Rows from block 5, named by matrix and row number. Rows with one number belong to one channel. Each number is 500 + 25 x the weight over its row's rms, rounded and kept within 0 to 999. All counts start at 0. Numbers have three digits each. After the name is the row's rms in percent of the matrix's.
# convs0: first 3x3 conv (model.mid.0.convs.0.weight, 256x256x3x3), inputs 60-65, a 3x3 kernel for each
# convs1: second 3x3 conv (model.mid.0.convs.1.weight, 256x256x3x3, transposed), outputs 60-65, a 3x3 kernel for each
convs0.39 043:517486493516489501487499498485500473475492482483499496472491507518503506501491514463488489488492472483485484475491473479504470475490476471494475489518499502480508
convs0.40 120:495481506505497495522499497502495494485483517479474497500505483482484501488484489519489489500487497514524506496460475500500510522535506499487458500539491484502477
convs0.41 167:500505493508514510493497507495461490497449477505476507529505488528506490518485507521481496502483509495477507515525528507505504539510503528498522490482520515510541
convs0.42 048:514506494498508515516506499470449478474444449490471463514478462529505482527505478527465492508500514504502532494487523469497514479485510512510528495488510508510542
convs0.43 031:513498511511501504497488495472479446465493447461498475493517488508515508481501507500521514480501490469467479475495494464474460453475491482510498478524515532538491
convs0.44 105:511491480504493491504488497499538504500508505499515513511479512523503511518504523466509479472501478472489495483475465503514463448482495502499474519492519512489512
convs0.45 113:515497500496492493495499495486493476489508503504499494511509517501503512492493496470494523495479477483477480516524519495496490495485486493497507501509515477503513
convs0.46 145:494500486496499486509499496497521526515515496500515498489506521523492491517518501483504480474505487474489515474468463502522478446478491500502497495517534466494491
convs0.47 040:493501511503499499504487501462500465465492469456480484472507504496504498467498477506507482484491496502498491490485493478492478522504476496528498509519487517516464
convs0.48 120:505506490505509507495495505493464488497455468501476511528496471536511484521494486508477497490481518491474523511506516484503498515493507525499525488477511510505539
convs0.49 117:490495494500505496506511504498504520504500515492492485491505520489486483517517471499485475494492476500503517469460449506524488444486480483495485481540523446494477
convs0.50 160:501505485502501503505490500490521516505495490514514501512487514521501484525520503476514481476504495481490525497473462503525490449481520513518483523497533495501516
convs0.51 019:479489512488533512513532505467455446468465442455462486488459486499450493500483471493504461470492488479486479504502461456444465479485470493514490492488487534477460
convs0.52 168:494501522488483505498483490484494492496501513491500506508537540484505508491497499505521517493491482489480490508524514504481491516496490485481495509525518503526505
convs0.53 124:502490486497498484488494490506522485508515506513519512489469519522509520502490516484510507489493493488493491512513489523502471481496496513479475513495506514495508
convs0.54 034:500504510494518506505501492456477455478469454485481474482507478513495499484494484496521506474499504487503478486510482469464470487483478490506506491533490535528480
convs0.55 039:500495517508509502521515501481499477470486496464490445512509485478488477473474457488518483493492500494483483460476466497520487514498459534519464544537478485506458
convs0.56 091:497493493507502496511506513494510500484488505467491458500502497486480475502488446511485492494493480490516503476462443502504497445472457491503476502559490477495465
convs0.57 103:503491483501496493493490494493531517496505505493517513504493510521507504516505521474506484466498473467484498482478464496529475445488491494504486502493520491481494
convs0.58 031:514495510510495494502505500470462473479468464479470501512476489508474491490468493486493509490494479467465491498493490467474450459467464476482509474510503492528522
convs0.59 059:506504485500498500504508507482501517495495489473495493474493527494477504484498504490495487469506480464491493464460457477507468419460467481499512493509524471475471
convs0.60 079:510482488508499492492493495494522488498500503497516505499491512524510513511506528474506490475500474472477481481480480505517460458495491484488485509502505502486487
convs0.61 038:492513492524523517508512506488453479482456466506478487526489469521471459504483478496495499487491497474474523522515523477488497515493501512502510483454496499493554
convs0.62 087:506506497509505512498504508485459467483456465493477504528500479526500482499478482510491505490482513481476511510523524485502497532497494517494533472467517500501533
convs0.63 021:480513483512491513509522490458466474465430441496450458505458443517480451503478487478469476512486505480530500464464469490478509442486478488499480493495498520500474
convs0.64 039:508504494505517516510513501481461478473448479504472488502451463502462487519485507477486493490492499485486521501489480487479465474488483506483465504467495492489505
convs0.65 127:495492502506496492519501496505496494484486526471472485503509493489480505482484481503486481494490504508526500491464476497520514527533482494499461504536483488502474
convs0.66 148:517496491502494486491497491499498466490517510507521511499487519509504519494494507468488510490480469474486468500503497517510479483498503474469491505493498498500492
convs0.67 110:494488495507500491521512494490502498473486531468468468499505486493482484498483459490486486490493494505532504467450443510518503469506482476482464494550489483501467
convs0.68 120:490492509503497492518494501502499496480493525473479496500513498489486503490488485505491493488484506509524508484467487492519516527538492489495456494539494490501475
convs0.69 120:511495506488492488500496492479486467488512511507496495505513513508510523492490504471503514493484475489490488500510502510504498485478487478481498501510509471503496
convs0.70 143:503509493510507513498496506496459484493457477502476524531498484528500492505480495507476500486482504481477506516519520492500494529505499527493529494475502504508528
convs0.71 098:500496497513502497515501500485492481480481527462474470506502473490494496483476460508495485501506497509524497492467458503533516499511464490506463499536479501501475
convs0.72 071:515502498511491499486497500474485462483496508493495502493498498503505515488482510467499498495485461482481472480486482506506471477489484466476487493515508474495485
convs0.73 144:514496499501492490494499489485478464492513512499510497501496512501513524483490497471500509493481470491489480491501502507504501487491491474476490496500513482509492
convs0.74 115:507497484499495491506502498476514519491510509478513494484496515508489501496512518478493475466501465458484484452470452472519458422470472473494504482508516466482476
convs0.75 153:497510527488484505503491492469496487504506504489496507492525517507499492492496505487511501487483485500481492501502495510493474510495496465492494507523501514516467
convs0.76 137:512488492509499490487499497496513478489512508510519514495483516509505513509497516465500502483491463471485469509509495529508465483501493482460477509497502507498510
convs0.77 053:499507500504506510507498504463467462471473494487480485495507503497499511477471501499500517495472486489473472495506500495484480490474473476483487500515492498500497
convs0.78 145:496490496512506490515509498494498502481484529472469480501509490495476490501488466497479484502493500504540510467441443507511501473517485476484457487542480478510473
convs0.79 088:496511528491494512524500493474498475492488493469477503478506494491514493473499484502515488473498504474511497500496497487518494526521483500515463511519503502533481
convs0.80 052:508506505492500502504493502472480467482481496463463503505498485486500502482481487523524529494478493475481485492514522477467481505480471482503510491500487497499481
convs0.81 122:498496494511501490517506499499499486483491524469482473500502474485488494486476455497488478491492497506526491488452450501514504496522464493493458509542464489508463
convs0.82 106:493493503507501492518513511497501495485481511471480467496502497492485482506493458499485479491483486495527507467448430491520507445490486462485458496554486472491457
convs0.83 084:502498494494505502496502503469471494496483476504494478502458460532496478531518503492468476473492502507508532496469470464509519425478531485488489505485505503498508
convs0.84 112:503506493504513512497499509493465479492454455506478501523483473533495479512491480498476494477482508477476512502513518474498498495494512520498522497463503512507530
convs0.85 086:500507528493497513526493492481495481494478501472473510475507503485506504474507489512510498486492513484505507503498489479502500525530491490510464504525504504527481
convs0.86 061:498504500511514507505504503496478499502478482518485511524473488516484486516480507467485501476477498478472509508507505497481481498484512528505494493469512521510536
convs0.87 127:497488508507498496516502500493500495484486518472475507494514482491494498496489480512482490503481507508528510497460467485506513509537504490489452488538497485512472
convs0.88 126:517492492509498493490500492492499468484506509502514507501489512509507519495492505468493497491483470475489468495494488522511478489499493467466482500485496500501495
convs0.89 135:503499489500508504495500504502473494493464482511489513529468475535490482522496495482475491469478508469476509509510515488504493499489513526504509503469512518502525
convs0.90 031:513513502506519502512501509484477508464468484483449479471469502479454490492474480507472491490472483490481472481486490475471470489500494493497487497477459470487464
convs0.91 079:501496500517510495516510501483486487471470526467469470513496492497491498494487462492483496493503505503524503463457477499528510483514466485501465513541462494483461
convs0.92 126:493488499510499489515511498501500494485493525473471476497501485491488488494475452508483473490486489509530491488458446498515498486513474499493455497541479480509462
convs0.93 102:506501491502492497505503506485500522499496499486507490491499516513485492503510505480499474474497472479489504469466444487515474427473481478488492496509527476489480
convs0.94 099:496491495513505489519511497500504483481491529457475470501502489497491487495483448497482476492491494502523491477453444503523511471502465485486455490547475486493453
convs0.95 030:509499506512485508524520490464471468478454458463469482461481488465492491467481481480492484471482477494502489483483478463481476485466470476489467481508481477479450
convs0.96 057:488504507495500511511499506469497438487493466477490464473507470504503478480489471485506479467487488471496497503502472501518474512516475495533465513531475494499449
convs0.97 120:493504524494493518509495492475499490496476494481474516478527505499499502486502491513516498484493500486499511510511503476493507517530505490502462489529502507532498
convs0.98 071:515511506496497495499495495465459456480484495491485491488505505489502522483481502480507506498487474501480471494496499509495478498489478473485484497508503484488488
convs0.99 114:486502523494484508513485489490506489496484505483478526472528512496509511480500484508515489474485502483494507512505506493507504538537495484500469496533508489530484
convs0.100 042:495517506508500509523510494486500483488474475472464487496493494478471472489503487498500476474469479500505498496494481471476477511522496463496463503518472501497459
convs0.101 102:509501494505500492512499501486518516499504504485505494483504517507484497507505495479494474463498460464488495455460450494510462429481478475490480493522522456484472
convs0.102 135:515491498501497489491497492491493458493516506509520508509492520511509521492500502469502505493480473477484474502508506508509486481494501476476494513501502486493489
convs0.103 030:495505503496514492514508498465467477464458459464481484479469496496479487500483478492501477481480491479476469481491470467476472474498488500484470496470484492468473
convs0.104 160:497506522487487501495495497482499495509512510494496505501528521497504505490491506491523521499484489490479493519538519513496496506486493477488501510517500507520484
convs0.105 113:505505490502497494512499503470516517500513506468501479478502522497492491500513487478494472478504470470495503462454439505523464413468468472492490487521522462484471
convs0.106 031:511499497500510504509494512471456468454442459478458490481484507469456495483463499491494506495494494489487483471467484496472453516493471501490464485465474478485485
convs0.107 031:500512496490524497490524494476465489466459483476472470504482490491483472466478478478502493481479489494494495474466493488483478500497492484487481498472491477469476
convs0.108 088:506502506486485495505497493476471481495492512490477483506512507503500517489471508492517525489475475477470479513527507505490485499479488486503516491504501487497505
convs0.109 134:518493493506497490489501496486493462487510512500515507503482506505512518488491500473494502491478470479485476491494493510506487482498494466468496495486494490495485
convs0.110 056:495508505496508505502508506468481449475487466465479494495512490498503489492497500501517509492487488481485491484504500481477476509503485469509486501525499524508476
convs0.111 141:520491491502494487492496490483489454487517510503513510507490503505511520489494499476498505490478466482486472494505505509509488484501496477474501499488497490500491
convs0.112 142:497488491506500488516511494494506502480486527474475486504511488495483487501489463502474481499487500498537508471441448505512506474517484477486459489542486480512475
convs0.113 081:510500492504509504501499504496461487492459462500479499522482480522500483512482481502485496476475513479475517509510526473489499505492511523499519485461507502501529
convs0.114 105:514491496502494494486495491480485466487509512497504503504493512507518525490494513467489499487468475483486479483490490501512484476508494460470485488494504481489479
convs0.115 086:503493489499502499516502501467511515490500504471482470458494520475471488482492485484495483485502463469482484462463451498495469405443455479497512480515519465484475
convs0.116 051:488501517508508512520502506463491460468483477452479490488501478488499488493501480500514499484497502490511493475492497465495495501526481482520468501526483503503463
convs0.117 122:488508530490492510514485492477493492498486509487488524471529513491504502484498489513520502470483498484486512506513516491493505537529491482502473489528506499533485
convs0.118 040:506500492499492508488509503483473501477468483471476476486466499491465506476480524472493486481498480468489476485491472474478463462472481468473496490484511488476479
convs0.119 139:518493499501495490493500490489481459492515511506513503503494510506513517489486500467497512488477473486485480486502497503506493479490492476478496491491506480499491
convs0.120 082:512487474508497484498496499479515496484501500487502503488474499510494512499501540462497470479497465475483472448467462490499462458496476470483490495505507510480491
convs0.121 085:505505493501509508502507502504488504504480484525496507526465485518482479511500515457477484460486497475477508505514497486491491486493522521507495505474516524503534
convs0.122 120:502502496504511508500503507499466482492463472509483510528480479527496478517493493484475498472476506470472511508518519483497494508495502526497515499466509512504529
convs0.123 128:514493485504498484489497494494512494495515512496517508486476532511506524488502521480506491497493473484490468491490480517513475480503487481471474513483507507488488
convs0.124 124:500495499510503490516505499493493490482493530469479477499501477483488504485481469502481477499496500508529494483455456510523504496519471494488460511535472490506469
convs0.125 087:494498489500506488516508514499502468489495500458481441490497495480482476484483431506493480490497485491511487479473453507525508452463441502497475520543484494489450
convs0.126 129:492490501508502495519510502496503500485482529476474477501505493495476484513489467489478481496492498502540510459439448505518503478525492466481457493543482475501467
convs0.127 085:521489497516496495490495502484491467483499503489505507489498495505510521491499503464486488491479470480487473491478482517513476485502484465471488492500497484494479
convs0.128 034:503477492508494502485485492532525501519498475498492505528516483495514506497483477535511502506496503485507510502475487483464501476513507529525509510527523484503527
convs0.129 164:504498493503505500490490501505488511502491496519500517541513501538505491522492494514488514494493526497485525508528531506510512538505516543520537514500543542527566
convs0.130 021:518519511514490479482475523528525534526530499506510499525535535504530524518517515469482502504476519470488515480494509489495486478512497515526529517533536511556536
convs0.131 099:489494490491503503500494497511526531526514510519528510504497514521499501534524506480505490475500498488502528492464467505503481467497528512523469495518520491497486
convs0.132 174:503499491505504499493496505506491511500486496519499515539509498544509488525500495511484507495493527501490532510525534502511517534507516548519531516500543541525567
convs0.133 123:501502490506505504490491503499490505497485488510495506543517489542512486525498495513488506500501521500490529497509529499511520522507521537522542503503547540531573
convs0.134 027:481481506497497509515502522501534503500518516504513497510493502509499493540533503508493487500499508506525547445447466485483482470477496519523499494530508508508538
convs0.135 027:492483494489508485487471476515543495528517514518551512527517520524542520513522509472502519467515482472485487480511508491492491492496484521521528522549529537539527
convs0.136 182:501500494504501501496495502506487506504485498517494517540517507535502496520493499520491515498486530499480524513528538505507518546514517542520541509496549537527565
convs0.137 025:482497504503494491497476482525516525517527511541509518516518526525554541534508538510485501485472499491468499532511468490503491501491495520518515514546518487522498
convs0.138 023:488493475494512521491525505526514507541495506540497502489500512505522503498527504492469522518524529530547499482469500478483508496471507520508518523539531531540560
convs0.139 080:492503492491501489499498502505523530524521515497503493505521532519510506513514489481495480473493494479495528482455441510509480428467490501513491495522528480498495
convs0.140 046:500483481490495501498474479518543519518543516507550508515517520538510525521502529447493503459501493449487513499504492506512463481481483510528500517515511532527517
convs0.141 151:506499496505504504493495497509490509506489497518497518542515504536506490515490498515493519494490528493484524513527537505502512539505510545522537513501546541528567
convs0.142 184:502500493504504503495492502507493517504486495525499513537510504540503492528497500511487513495488525503489533508523537505506517537513526542517526513494546541526567
convs0.143 023:494513498489512499493500507507484501522523503499513516511543535498527521510523483491500495509502508485469472479485508481484481466456465526533552539552527519519526
convs0.144 056:499515514487491495494503497487493471521512488516493492494515505500504510493506507505510510499500500515517513524491490515476487502496503490522531517507531524507488
convs0.145 159:500500492504499504493496506507488514505488497517496517543516503536505494525498497512491509497491526507486530509526535504506521537510519547520539511499545542524568
convs0.146 045:490503487495507491487507509530547535531518539528512519503515530540499523533531502472510511485497492495507529492474452512517474452470491510509490504525518503498486
convs0.147 027:488489485511503510512484505529538527535525533543525515517507526527514525524518484463497485475480498527526530487485466497512482503494499507531488520503492500524491
convs0.148 165:502497491504501502492494500503485510505484496517494516543519503536506492519493501520494510503496528504484528510527534507510517540512519546523541512496550536528565
convs0.149 056:490492483488507498484492497530557536538540523528539517528509523527509523538526519454498495465491508477488527512491469508499470478482504514523478520520505514513499
convs0.150 070:498483484502493487490497487511539516510541531526538527513509526527510524519512530445504500465490500461487502521522491523506469486491494511516495512517499526513504
convs0.151 022:471483526513507506480511512513529509494539504478500461489509477508526488497502512485509494499486495511490489474498468459522519466470470517551532511534525510538548
convs1.39 044:511506512514498509498489499467493517478475514478489512509495508494490510484503517521513489517517493496501504543499488531496466526508494575502493555489489553506492
convs1.40 106:491504519494509518513512528501511482514525474506528473488514502506537517514533513485501503494502512494504510465501517483521537510523537481492496477492507486496501
convs1.41 169:483493488493509491491504491523506488531497482524504499523503473516501468499489468479483485490495485496504499472501497457502491424440447448475478460504493458490493
convs1.42 038:490492479486502485496501488529513498542526514526521493510513484530517497509519473480474486489502498491496502476504500505547515484522495451479487465507487461505493
convs1.43 031:495517522492486505477479492487515508502502499489513499509521514472489511494498493527508522523525524505509512516467509497458485578488496527514533497459485528495490
convs1.44 098:511497497522503498522511503478486498466479503473482495489494507493485505501489505518504490516504493509504489580518502584521500558519503570501500570496491564494491
convs1.45 099:502506498503502497504500496497489489502502498504505507512501502492488487491484494502517512511503494506499494515504485483465456473454449560542527524496497521491484
convs1.46 143:517498502522505496532525513486494494477481491482474488489493495506494506519502508518499491516505498508502497566504492591543520571554531552505504566505501564503486
convs1.47 038:500502524484506516501502501499537500495527515512536498508530522494521534499532519510503515506503504492484507479483516484475526512490509491491534472493517493491509
convs1.48 116:490492489496505485488506490523499485529492486519497496516499472520503464504486468483486481486491487497508498476508498475516500443465458451479478459498490462494492
convs1.49 111:512502503517506506530536531486497487487487485488486487498492494508495511516517515508487488519501496507501496557497491590549535579572564533500495543513496533510499
convs1.50 149:509489494520503493524522502488498498473479494475474489493492495506491501511486492509495481515511490509518493562512488596556515556548513532495493558505487549506486
convs1.51 017:519472496500468518500501476530546501483497510499496547481491519473473508512504526468480516497483514514475508467472491543482482579531535505486509505505521502484487
convs1.52 147:503512515502504514497498504516509469526530491503521502511526504498512495487495488499506513503502503498497499476510525463470485461454454502529543480489500473482489
convs1.53 116:515498494523508496518512493485483489476479488483482492504489501491477484489473487505520507510519498508508495555534502549513477511487465565531515562513498559511493
convs1.54 032:490489535498494523493496494510526488494528516485526522500509524479514507480498501504507507500514525500509511491478535498478491541499490491517549491501514517488498
convs1.55 038:510486516486502527520505545505498495495521496508515494486513496508520528494524548518511514485512502492499496498504513492508549532531581495505501498489517501494538
convs1.56 080:505496507508504501523516535496501497491497490502513492498495498511511515526524527501498493508507507494495504509510507553539552571566587493494492497504494502500508
convs1.57 100:514496504524508504533517511479495495473481491477484495494494503504492512508494508527501494518510494513501485578519499589520494567528506568506504574501488573498485
convs1.58 030:507498498488491500497496482501486493487490501501502512505487515496490494489491517494518522513512511501504482529500481515469487548467480543500514518474481538488498
convs1.59 056:504501497504513494514520514497497505492490511490485508488490498502494506511509506508504492505511511493507493537521511570547520560562536531503503537507497534500499
convs1.60 073:519503509524504504530512507478481491474491495473491501500488500497489502498494507519507500522509493503494486577516491564503472536492482587514506565491485559500496
convs1.61 030:491502481495501482492513489510517507512513492526517519519500478513491490508501490480481491501508504490494501499503472507503505455478465469478476466485484495500491
convs1.62 077:485495493493506493487500485519507491538504490522505506518504478518511472499492478486489486491495483501508490465494495460496490437450443451474483463493480460489485
convs1.63 018:505479475516467493514464517509534546499534541509528502509500524524499487533534525489464515507480498490474483498493485541526529560602543473474484475463488521515491
convs1.64 030:506507492490506497514505481511499513510457507492471500497499479497474476522484495481488485503529484486530510545526477541571511513528485503491453512503464516512500
convs1.65 115:494501519489504519506518532498514486513523479514535477489508507503523518511536527493500506498508512490501504470498511474513539515525552481486501473499508487497510
convs1.66 142:513499498514504496508504492485481493491493496494498506511494502494477491495486499505512510514508495511500492525499491512479459500470458571535523541493498541496493
convs1.67 097:496497504496500517511515527503511498506511489511521498486500504504525518515537528488494497494505511492491508478489511520529556552547576480484501485490503493497516
convs1.68 109:496496521496506525505512529502518485510527481509532482494513508500534522507534525497502500494508515499504508463488507469503531500507528478484505473494508483497511
convs1.69 113:506499499501503503505494495507496492503505496497497511516512506495489484497487503503505506511507491506490491492487486478464463481458461553538532511501494513499484
convs1.70 137:486498491498508493487504485520502488531495489530504500519505481516502471499492475481486484490492486494497489470500492462506488427450439457482481463499482457485485
convs1.71 089:490493513494493513505509526502513496513522489508531498496507505506527521517542534488493511490510516491499505468494510487513543523534563474490506481495509497501518
convs1.72 068:500507507505499501510497500484491501495503497492502512510502504500495499492497509512518505520511497501487489533497481520473463519464470575536513536478492533490491
convs1.73 138:509503498510506500509501497495484491499500495503500506520505510497483489497489498502511506513509492501496487513496487494469463482460459564535524523493490517491487
convs1.74 110:515502505512504500531520507482491503471483494483486502496488497499493508523503518512505495514517505502496490554505509575520509582545525552501502566497494568489493
convs1.75 145:505504522498498521496502507506511467511531486497522493513523513501513501488500501503505513506511504496498492480503525468476485476467472511533547489491500483490494
convs1.76 130:512498494515505500518504502480482493482492500488499501508493508496480502494488505510516500513507494514496489547509490534479457515472464584526508561490485558492491
convs1.77 049:510503504503496504501487497515513496514510507502516524521522512500503508499487506500498509517501493502504488490507506481463468499475465517522526489482488488489485
convs1.78 131:494500510494501510512522532504506494508511481506517481491499499511525517518537517487494497498501510496502508482496507518536555541554566480486497488500503494500508
convs1.79 087:497506530493501525501509530507528473509536489494537494500526525507520519502524531504508507497506507488497498465493523474482514491499513495507522482489502491497509
convs1.80 047:495505522501512527501485500526530482528551495516537514509527518496528501491499511486497520492504506491499502449485511455479492472451455480492526471475510479475496
convs1.81 111:501493522500501527515513541502514493495521487504525484489507508500525531512533532495499502500512515500498506481489517504518546536535561485487503489495504492493512
convs1.82 094:496494510506501508528517534497502499497502486502507495493498499507517515516525521494487493501502508497493502501490507550543556560561575490491500505502501512501515
convs1.83 071:485481495492495476518523507524498500505485493504476495505503484521511492519498485491476471489496484496512501496491488553562523543563528479471471490502476505503490
convs1.84 100:487496481495504479494508485519503492523488489515490500520503480518499478506487475483488479488500487498504493490511494485528488451484468458482481466499479466500497
convs1.85 083:503503524501508528495502518518530469510540487501533498506529522508523518508529519500506515503506510494499504461494525467476508499487515483502524475493504484495513
convs1.86 050:495499487498510482503499485512483497500466500500468497509487484504477470496482467489501487498506497496525495507510477512531483494487458503501486507500497510512494
convs1.87 115:490500511498510518512509525510518492518522481513527478493519508510540514510535510481489503493503517497506510460491506486517542508516531466485494477495509479496504
convs1.88 118:511499493510503500505504501480479500484495500490500504504495509495480492490493503512516509510503491506493493534505483520482465501471468576526514549490498545489493
convs1.89 129:496496482497505480496508485513492490515473486507480489518501473518490470508476468491487476494503487499512495498514489498525490460484467472478478474496483473495494
convs1.90 020:484507492470474502478492483495489537514501507483536509488512517493479484505527536490480472508470528492507491497464483506475485578511543540460471508454501542520556
convs1.91 071:488496512487491513499510533504512497511520488520523495491505500496516517515540540490498504488496507484497506477485498501512552530542571481479499484492515497498529
convs1.92 115:501497517503508522524526534499507483500510482501511481490505507504522525513529527493499497508506507500502504483502515518531556551548568493495507493504509493502513
convs1.93 095:506498496510505491529520509488497507479486501478484503498490500505489507516497508505501490508507499502497489540502498589533520580557535529501493555496492558494494
convs1.94 089:495500512497504508519514532503505495499511486494519497492502499506518526514536526492495501502505513497492499488490518521522555564549581489489505490494505498497511
convs1.95 021:500521535493495505530520503496513497491484505495537524508507517486531532521539542524518488525507505480493501508482479566489512597551584532505523515499492558511496
convs1.96 057:492492544495490541514505537504513477496526487490525482503508520500524530501524536512513515511505505495505499481486529500493516531504526515510535504499512508493515
convs1.97 109:493506528498501525497496513520531476523540487510534500504533514502528512503512504492495515496503514496499507461494533470479503486479482487516539476491510485498504
convs1.98 068:502499505504505505499496497503493497504511500501502514519509513487485503488492514505506496511505502498500496505495482484463465479468467544527525496486480507486490
convs1.99 106:497506531497507522509503519516521466515535478504537489506529519509528518503526514498506510497502514492498501460503526457477503491487490499519533480489502490498498
convs1.100 037:482498527498508531511499518512537473510534507504536495499513533515525527485496496488491508507513511512514508485479535516491524514482501485505529501501513506502499
convs1.101 098:517496506522511505532528517478490499470484492482482494498493498508499514513506507512496496511505501501499492559497496587534518563538536555501495562503501558499497
convs1.102 129:509501500510504503511503497490484489495494498496498504508503504494483495492492501510512509512510494505493493524503492513467457494456456573538529537492491536491486
convs1.103 019:487481536457459510503479512487500536473513543500543554513504523490470529488520573502504518494485483472469505479473501494488489544529573515485519497476503524487513
convs1.104 149:500505518498503517501499503505508469513521493494511500512528509496506495482490493499502510507499496504494493478504520465464477470457455516535554484489501481486491
convs1.105 108:515500507511501495528522523485501503484487500490494499491492501508496512533516529510494492510505498495490493544495497576530522583560553539498493549502490547501489
convs1.106 022:484500494488483500465495468510488504490512510529520525496503505495485518491509546503523468499511513487478489500478477468450462521499533497517487486472467536506526
convs1.107 020:479509519500505486481473479511481526517467486507535526519478506514473532481496527480518499463489494481478509496468463463454510508498524490508510471491512498496522
convs1.108 078:502507511498505502501496501513502485519507500499506509523516502495495491487486490494507508506503491510499486485498498465456457473448450521533543487491500492494477
convs1.109 127:507498497511502501509497499486487497491493500493498505512502506491482495494489501505509503517509492511494490530502489514475465499464461574525522538491495541492488
convs1.110 053:502514537498497512501497498516533498516527507508519504505527517491515513498521516498491502508500516485488501485485534472470507500488506504518537479485507498501502
convs1.111 135:512499495507506504513501499484481492489493498495500508510503510496484494491490503511512509514503491507495490535501484515474461495456463576530523541490495536491492
convs1.112 127:488492507498502513513514526509508497512511482509522486490504501506528516517539514483489498493505511499498506476492510506527559535537558479483497483495509488495510
convs1.113 068:496498485496516481485504486521503486525487485523490500527504475528498475509490474481494480486502487485501493484514498476527492449471460456486490472503482471502490
convs1.114 100:511504504513502501513503507488482492484497497481496499511499512493493495494498506509512501519504487509496487538497492524472466508470470576528529544493495549496494
convs1.115 081:506503496504501498519519519489492501484487493499495500493493492508503511527514522506503494499514513491493489525503503545536526555559565525494495525494499523498501
convs1.116 050:502498529498502531491495518506526497518536503510536505502526514501538519510528529489491509488506511495503498463472527489491530512494523484485513479485521482486502
convs1.117 113:499507524495505520500507520511519464518535479505535488506525508503525510502514504501502513501503504498496501466499519457478498473477475492516537475485504481492500
convs1.118 036:512506506519507490512504514492488516472478525482487518508490492511481505504497524509505496511511499503516499534500496557538506570550514534507498546501490561511493
convs1.119 133:510503494509505501511498495496481489494500494497498503516504504495480488490490498504511505511511495506494491519499492507473465487457456565534525533496495532494488
convs1.120 078:515500493509504495518500504477488511473486506480491504503496510493484506494493508511504499516509496510487496566506487570502478556503493565498494567490483563490492
convs1.121 074:497492485506514477504514483509483500493473493494468484509498481516489474500469459492495485502510482505514494516515483522538487490502465485491478500502489503499499
convs1.122 110:493499485500510483488504486522497488521484484515495499519499477518497468509482469489489486489501488500503495490505490479521488447469452467482477472500486468494485
convs1.123 122:518500493520502495522506500483480492472485493482485497508488506496474495499482494508512503507517500508500490546515494538503474513484472573526514555503494556501496
convs1.124 112:497496519495499515512514534504514488508517483503530486485503507505520527520542534496504505499510515498501505476493510495518541539547567486489501479496506489500513
convs1.125 083:508503510495496511518519532499512498499505497509521498495494501511513527524540544498499503509507508488489496504499509534531549563574587489499504493493502503501515
convs1.126 115:495489505499502511516521532508512500510504478507514481494502493512525519513530517486493492492502512499494512490496508528541559533544569488489499494506507496496517
convs1.127 080:507504501501506498509500503483489500491491500487503510504507514497491506497493513509514503514503488499485494531499475514483462500478478573519513544487493537493493
convs1.128 031:489500496507505487511510526483514504512502477506512479495508501500525504498511483483468481494497485503496504493514517519543550487495484484504507497505501487500475
convs1.129 193:492498489495507491495500484513498491523494488517493498511491472509488463497478463486492490494499490502509505476500497459496487432448443451471471459494491458491489
convs1.130 017:520490527471479527512512519476511495501515501484508543458494525497504505503491492506519518509459470493511476494473484474487459544507484483502522495518488505523486
convs1.131 091:518493498526516498539522508489483494480474491476469476490487490501489498502478475509494480514502492516526498558519492583567529539547519528511489538513491535510494
convs1.132 206:491495488497506490492503489515500490520495489514496494510494469508489466496482463484491487489497488498507503475501496464501490434454447449470470458497490456487490
convs1.133 140:491496487495505486494504492515506491526499492516501493513492471509493468499490468486492489491494490500508504475497494458501493446462457447468474456498489455488493
convs1.134 022:477477513479510490511511513484518509509522488544512493484472516516500540538514527472495501472480490486485509485504510509541522522523542468499487496507480482480494
convs1.135 022:491489474504507484512499508469466491469487511464471514502473484491476467468474501504500506524504497512477487550491518548456460511454461535540519538509502566516481
convs1.136 217:487497487495507494491502489518505490524501489522499495512495475506495470492483463485489487489494488501505502470498498449491487424439439449470472455495489454488489
convs1.137 024:500479502522506506511504501472472463483479486467480488497505488506482497478493491544512501506502480522494512541486506540471499526482484551544535536501509560501508
convs1.138 018:498503467517513503480514515532506489517511474536517474513475480520511495487525469469467482460476518490502491485513494506537517446528489497484525464490511443476465
convs1.139 070:523506501511504493538521513479491493481477490483480492488477481506498509516504505504505494517507493505510490548511495576547527566566533516506488533513487526501485
convs1.140 042:512505496505495481514508514464481490465477511464474496474459474493466491468468496533516490528511482537498494574511485563500468545481459549522493565494489580497482
convs1.141 176:491494490496509490494501484515498492521493488517495498513496475507491468495480461483492490492499491502508500472498497453496486430444438451473473458498490456491486
convs1.142 220:490495487497508492493506489516500494522493487518493490514494473511495466497482458484488484491496490500508502477500494462500493428449449446472468457493488457489490
convs1.143 016:492465509492482482456491467482500507497535532518509517490487512459516525470475517486488521512490492506517499518510487465471509465456498516479471496469469492498523
convs1.144 047:507508500511505508505502502505490464504499468492504487513513497500503485482475480498498513507517505501513488465486518457479480461469451473504518464503505481496491
convs1.145 188:491497488493506492492504488518500491526497490520498497509494473507492465492483461483492490491496491503509505474497495455498490430447446448471472459494488456488487
convs1.146 042:512494492527501496526534506494476494478474486474476505494478492509480504504495500507485493502497489514512491537512488574559524531566516526503482522521486514509501
convs1.147 027:499494507494507496542532500505479477474482503478475499485493495500498513505515497499489506516472503510487490515490477550527522523522537509520506522509490512532526
convs1.148 195:491497489494505490493502488519502492524495486521497494512495469510492468493483464484492491490496492498504502472498497454495490430446446448472471458497491454490488
convs1.149 053:522495495518510490528521494465463490459459488462452490475468482490476481496470483510516497527518484515521486560523501575541480533530478534522500551515491560516488
convs1.150 062:512498491514503492519505487467464483471478497469469502488476492471466491476467482511522499528510496520511492551520492546497450502484454553525516553510494563515490
convs1.151 018:504514539466458527465484489484522493477544496486534521460489517493486513506519541473515504453507487498502513471505511462462478542496557502485527456464470492499507